Weights of a small contrastive audio-text model.
Model: 7.9M parameters, log mel input, encoder arch swin, encoder activation swiglu, encoder moe top_k, encoder depths [2, 5, 2], encoder widths [48, 96, 192], text encoder width 192, text encoder norm layernorm.
Training: cautious_adamw at rate 0.0019, 19100 steps, batches of 128.
Data: trained on struck, bounced, scraped and rolled objects made by modal synthesis, 78125 training examples.
Rows from expert 15 of block 3 of the audio encoder, named by matrix and row number. Rows with one number belong to one neuron. Each number is 500 + 25 x the weight over its row's rms, rounded and kept within 0 to 999. All counts start at 0. Numbers have three digits each.
# gate: expert gate (encoder.blocks.3.mlp.gate, 16x96x96), inputs 0-95
# up: expert up (encoder.blocks.3.mlp.up, 16x96x96), inputs 0-95
# down: expert down (encoder.blocks.3.mlp.down, 16x96x96, transposed), outputs 0-95
gate.15:494462522468553479470545442511493501495483510515481501485496468493503507495478468522543513507468504498547480530505511496520506494489531523498537494493525524528487472480474518511497503458486545524514556458499536518509479471495546521540506479489537530455484477500513493512511509465541471539
up.15:491579491463521531492552525507488515537487513486484499486492510474444479509518491492468509528483500501462485501485528486533522464478474463498546506552489515487454497475496502547484556549468488472487527474512503497534511458516493492502496491522489469456488521508502496527504508504507498471
down.15:495517515485502426494514512504547506539487530489538504478508481476517552514483490507528518513494521533485550516479498503512499476518500495466497459489491500514503504442507493505567498511505536531503505481483494452520498484459484511540507493517512514545545514520488473473475531457548526508
gate.16:485527482513489542535493555485473525499479489490543470491471495492507512525483529507468499565475509508482530473508514552496489508514454507489455465507486492511505471484511486523534532513504537496502506492470459509496538451500511501447478509464459469531482504480460507469504495526489469469
up.16:512494510542495544495527527467498533479514487509509485489526525506501494517461501485475537541485478549450494507520490527488507514476477482487500493512435479544506507513500520489538478532481555472477479487489499460514486460544525530469533493526466455500479527493493491465490463501491534471
down.16:465460479479486506521527475513478485508487469497516476524471563516489487499487476500524497498527467449513556479478527522497506479513487517515462525554483462510495519537479488560500525511508509498515523493545453539471521485531506516488507506514524504459488487486511535508469491523448465496
gate.17:513522518512478543487492513476496530527473531506530494497505553518486487496488503536509531497498485491459512458515457505443539496510505488520511519527481459503489454497514489491528519477527453466475476531526485499515496552521526505424483501491472461488463528459488502481507480519483476508
up.17:464535538479544512505504503514544502542469515460517516469479495493497519499472516502473531475512462506465537520523484489490476486470479495508488473502511466468467450459509500524488540534456498487508506531503532489517505486512526499490499505501530496468537537483504526486473464484572480459
down.17:501548496537464523476454530487476512542509452525499494523507523504516489503499494522450475483503503466471493501505524503456502509499467515500507514499460523473522526542482515492516529500510447468526452527489460461539522502570514501490541517497467494536487523516499519468483521509514506508
gate.18:536531467501516523488514508491520458486527546512466502535513527502479481505516471497517491485542514505502499482518502510481534528508503453561527524494496538484480550507531506465484448513489474457502499494529504488542453530488458520514518462517477511482530523476469454504508513511463530510
up.18:483491483503510485506518501514447489514521468458524465472488471476456491469481521481537533458490497497483512502501487481539468467490525524471509487481503479478508456458474491512491515529501516524509482514495526518525529495497534487563481542512554455509471484521523509532547509502510458461
down.18:474426494500528506516491462489510501490539476483482493491447517531487491479539497508534505460519469515508517484521499477484506519463536534495488524479500460529509472548460517507479518499460516507505540540528534509481471543517497498546495503514528491517491489505555504467471498500516458474
gate.19:513467474500497464482494494511496491458513490512462502529520473465511472492493481489501480556495518510530461512484534503504509500481492510477475517496475548534467547519481525491485488510506543528512472481475527495506501441522512517526539507527467503526442477540493468496551507523452540521
up.19:488524535501497508498495487478512512519490506502517513447491506539511543516523518502468510473496487488477550492504456483494484517514487501512498489476515457495533459488522485512514508475488462478490514527527479500475502557470493485480457511470520508471562512508509535480431505476571451487
down.19:461477511450566511503511483540502490477523526475523530480455483509489523557506514466523508491507469474501510496480515507527475495505505478533461504534512459515510460506538503540489496498503560515505553493544499547478502500470522513485484483478521510470518485504511503528478482450518492516
gate.20:512466490497492452529437486558478490495489516515476501485508483536524522527479544481491489517498497526491504474491525522559496491538474537514443494505494504492503531536547490485522465495524554522510519489514462516469520483491505454483484511488534494471489457504475484518523520503459519515
up.20:506508479524452445523517500512505484517504486502473504493538490548506475485462459495530506469506468521504526490534525538533494492505541541487522508497468493499499525528510475455487502537482526526545525516523542481488495470533514468540569519520544490504500506505524503499509517484463501465
down.20:509460470519493494508474523469452494472525462509534500497501489489486512520526507501465494507530495531485520494476525537488492560515499520476454503563477487535515491505484516534521498480539522499512527472458505530483506485535490478485448536478447489546504466517532484481499520480483469527
gate.21:474505493540473523515499508500516502492512493531530531495530526473558510510504476511482494505492483485494558456505481518457510497493513511523494504501481486542533485518521502499533496455531480470490491530489481493497473523484472534433480448472476526525497513509504512431443525485516484533
up.21:539507467480494486512473498483540472456546544532463478515508500477478490515515523505525519484533536489495524519481494486502532518528521459551494504514501543477444519514499487491504445509499465507491496491511484525502482534466475490537503516495473472520533480487502435474475518477460532493
down.21:507573501474524521483517535538502514492492507500517488509487467470540523477493493490455504522492531508496515520498505533505456518513453492525506466534546528470483496428526531504510516509513503485489461490466510491554497485476469549492499483482486500502528508472449503514547509471493513486
gate.22:538487494462489521516520512457461535504499523478475470525509509510482466488520538510483529517499512514506477491480524473494548482499492437501483530472500501440477505535476529501483538517486467478468488519504474477516546502506495485538491545527468463513483510489500486495556500547465492469
up.22:551495475473499476482508468474518514455491525548478500493518470501521510526554524482517534516473549474500503505518485499480506551545514481527496480494508541513514562522496515510495467510487502492473482506483520521486481512438457503483496475483470528514522456509490465475484526499476540478
down.22:507527524503477484498503495510530510489477520473451508483521496515496474572514518476470496573479490499494436468484511477536534498521498491486529529470486519506463531480528482476477476508465488521496495477512476467478537501475502452469498537523484507509470521532471480485529533526525509521
gate.23:493515465519489569489496523474478526496480520503487565511508565509475491537523496543451510503534476508511479452475520531476553514506482475501529525517495483490490490524505494500497495469510448491489522469521459508481504526531499488453469492467459508492506507462488489492471500526494494523
up.23:494484545490498479510464481547514461476504470520494460461494464491539513499512521423503498501476513466476490524543467476522470503501504514481485467500508491533527523501522528528497519508491520501499493497484478489515508468485531482507524487510535542483506479552529546473457506454548516508
down.23:501493506504518499471502469487488525518466496491457512510510539530522501485563482529517492485488482474529500470532465485484525495484489522513536510483488482467523491516495493475453553490473465485507519523548514459499503536530485472528505475514562521491456492515514519486473508545559465504
gate.24:531493498486491473475534472494482536485520512533488482505513481560527483528553505485508525516477536491481485513514505489470533573488480510490487475514474567497488536512508515504480488526486500462511458542486511489465507508459462482499531500510489500529519480505499483435479507512496537463
up.24:478522497550506492506450506517526488518501482491528535499523496484512538482458489526478454501508477519539510480503521515514442487515507529497501515501524470547531508470506480469526493458525549524508530462495507537511454509533491534478454477464532506478503511505484509533499508492502462550
down.24:450455518499510492543531489524511469513504497485499491520453508487520503472510486535537509472489491515526563513503493517484506467499503522498502500496530454490488447503475537536523549483497519516494551536505520508503478464488494525542484451523527503482435492487504547493468485490502480489
gate.25:520512475505515524499454543463463502532500487472477486478498514513459488500494526523475500476536507528498471499474523499540469502485492512483463517511485478461520500497499498475517492505509502517494505451500476522524520519547525460523475567495502461521509504480468480540572504528487448470
up.25:500497492506506511500438532504481472515489474480488486490465482500465496509468535521465492463555489519495479520474531504513463496493495524478459510517488470445500487518505502486526517504502496525518506455496452519517540499548553464540487557498530481508503476499496499532564501511486473489
down.25:508488487524498515517475525524455492513549462483518457525488491500466503477478521531465476442554529485507516515491536519457495541508486513513508509533510520453462508533488508523507523524519442467537469513467488491506522492528481495536488497481472468531473465495508485484508527516479481479
gate.26:476486463522501514474488503503527523464480531515477525527481556517521511545539468511494524530488499502480519480505490501445553504509485473499544504486478489534503499499537504503488512493487495508487483521514491468476473536513478532459492441494468479493483520495486484470420537520478531521
up.26:532463479516501470495495516489492463473520505490449472513511516522460517482486509521529517510534497537504526481479495486505531480523507478500473529516505449459492509530529501451515526495508493527479525468541407520467526488506537470510470479483485465498470488493486498510488515542462503489
down.26:477492490494474462534533473514527523490496513529490493491498511487493527475456511520547504514459530543511489519508514531514516474498496496455502478488486536523505506486480461478465477494514556534492497457484508510488527486481511517492513446508516486513468509456503445495508448574478479477
gate.27:503537474484493513494508506558484440460504500513471497495496533497499504508522484482522535529531498511482478489466474490515542483537498484512533512488509491497472541468526526478480507487470513488473547483534448510535505472504513494471529483503511515450466530473428515519483528517470514527
up.27:496483496510502495492500496506496521451513503491462468477506518523489505537512538477518533536458472538468508479498480500512551486513469479484512497471486485505498494541525504495490535539458533484507491499531456476445529476499545486495521488499484462480453536530487497458464500554523513464
down.27:487505525539508485508525485533530486500491466498475527492520481510529515484468483490544470511485486524547485501530510501529485473483528523462508459474495516523553480489508462479456506494493552526524531473495525491454486484472540495507536478481559529504497527489455530503490487518546472497
gate.28:511478500526516520495513507457475497480530462508510456480485525496490470486481510489502535500498478534463509521496475504472496513469454518477522503515452465536505498532472539518538491535483552442497462527479519479514509479540516525494520504525488467515458533521520516465504455501486528462
up.28:455513497482485490553502545493492518513472510473510508484461494504507520560516532506440509514466496497483535477507514523485506502524483521508465466499504489487488461515519484560546521538462486521536507533520459479475544471498503483473482510478464505522486499523500519451479498519517498458
down.28:481470513475498543504484515511472468504493498502517468525464532484489478522476526473495509524536459466477549484482510528519485491511475486524465537533492450515505520564487535536511535509518545468503516498548465526483500489498507488474506499517501482445484505505501533498464478482449516508
gate.29:497492517475540469485490475525484483507513488506456476464481490507465482505493532473504521480514482509474466511521508469539507510482504553503521512500475500450489495493525508501456496566443517478521482489530507487513549492524533453546528558518518474476496502489495515504535528475524480470
up.29:468487555455532500471523455515558494473475505527485488508485510446508474499480497504513516522506481500489495523492472476490502464473504478523552495480503486495486467527491535513498534510488516458478501532493499492529526469493536511497511469527516526434491528497480537489450468483540523526
down.29:472493520469500462516525502534516504488452525477511504481508477469515535488476486461506508535471493512488532486514474495522512483485531497476538477491530469550451488417531505506497531498495535525480525504489508467498512467457510507519501446537519532478467492521522482492488498473518536518
gate.30:473483502489562533501499514453492541499520505470496503519474534475472478532519519529456517484518498506509468520476509484472519465465438455484538523483515481480502456509482519515494543489499480461469500493499468493495539512523526517493465514513468492492465548506513502527487467538528474493
up.30:482482507462535513508490491443495551514520518468502490520456523476486476508518518532455522482519494521519502508486512455458527481466443466495496518468514493461495447524490513512485532494501472454474493510494486483468532536511495522515459520510487470482487552517516488517483476539527493497
down.30:510462484494501507503517500485487490491534476501537489535541459464491506472432523507457485494520529524509523562460540504470459506493461471492448487499535510508504468535475518536532508494503495482509486512454505525493499460508498515539459486476467469516525499504521500523508469497469511494
gate.31:485520506498502502506513503474506528566487516468535504507465491540472503491526496542499474441492501497535531500547517490466463498514504504504485505507554528453488468471486464506463503487514447491520462534504534504514492557499476500498474553492504495491557491481510501525527492506502468496
up.31:484542539485502529520513509528523499513457499485498493446463503500483523512520535529499520499511496511456529505495478500520488477504464498513481465491506460448513467468530505491510539529468480494498505509509466514526522506489521471460469508476518480455472544491448529499467516513543448462
down.31:510527457509465531472476514453488540518504507548527485504506512493510498483510523537461515491508549495454491530491490504461515532498460506475482481527501554456471522501490514479525507496508455474488455500453499477525485537543477489498491509480432494534497486503499492488507483522475530493
gate.32:490452455519543530502493506462490532503517509454509496551512540512496496499464497502498513554506458526539491501498507519488524499493441482502459515517481471535531526552484473506491520477493532492509500472491499497512511474537517542509503499500484450507495513499540510499525441534460503487
up.32:504557533514427474520510504531497502523458481524496518484509491513507525499539489494496471472477537459485527466517485504482476502537547527489472500467499506495523479450510497491535476491537466533496513511510500505497455534451463464471496500489497563503499480524471503494491530489492478508
down.32:503476527523511457497468499503523494484505506481496519467492492527544541519538500482517493556473466539513530448518503488527494488480522520483500496516462468535496505511526491488481493459514549515499550476518522488477475494484494466475477483492553493491498513513523503472456487463547447532
gate.33:471484483491491536527498549469467516522459510434516486493489523497467496492475516510505502481497473515480512473489500564476510461504496481509445494514480475500512454521511460519528528518493473535515498507506472499529534483516535463500520538484472478512466522495542506497539472523513463457
up.33:492516510486520452470450482545522494501527528531527504516488471481529532490511488465489451489496525484524515505506514468515458541535501525518518492515534540505500528471521490512481463460547506500509503498494505531481462525462463528491487476492507529486560476501484494494487522455487516552
down.33:530492520510506473472509462496539543508485485490455513463524488521525493512516511479500504538499501548484460504490489469546502487479477508473499503465486524510534476456503481459457476511482538507478490474491549462466501531497508459511498533541543517513519511528491487517539496487562482513
gate.34:501546543497491498449470476499517513478481495534475525482505499535558533539551498480438511543507527516494470496504472453515501524496470499490518497462493495523512510478532547473498485465488510477487505487515478508503470520493495486469491486490502543461505529520465506512483521463541486542
up.34:448474500477515503537518513517513471516476509482537510495490496453481509474476484513525506458494456463491544511506481534440492478498545485527511468539511466486482461516498475547514521506492457487514512536495492496524516463504515531506515474491504507484504486474561546464476466485509506482
down.34:496478469496488478516468504484477516528472482479492463500512519517464494459552506529509513467527521475497524483481494461508523524499508532497531546470545488461471485476487497520442536506494461527485495551544508494514513527521484468542488545527495498469462509505492491492533525538479489472
gate.35:539462495520480481472537459480490522468522492533471509532548502542525476517512490502486502544499523527520447521505522484481528513478504480472509531476475533548498549540489533475503484489499519480493479476480531464458491484529498526526514467530470512523492489527494469502487504518482544526
up.35:468527499491509477519442506506522512537480517481541508457460475489491545489502518502493482461481498487518553478499489508508464524533507549520470473522531487481515458469510453526494498489519493541503510516519489545508500533469480469477476548455533499496537501493511502485505499476523452483
down.35:455445489470514486537496490537485465500501522470502499496440507499498528486524499490526519484497456480505574481497511507519506485508543494506476500525523435533487470513518505554484542498481517516498557514543513529485494496472502506514486474501516479469467488482534512472478495477498470490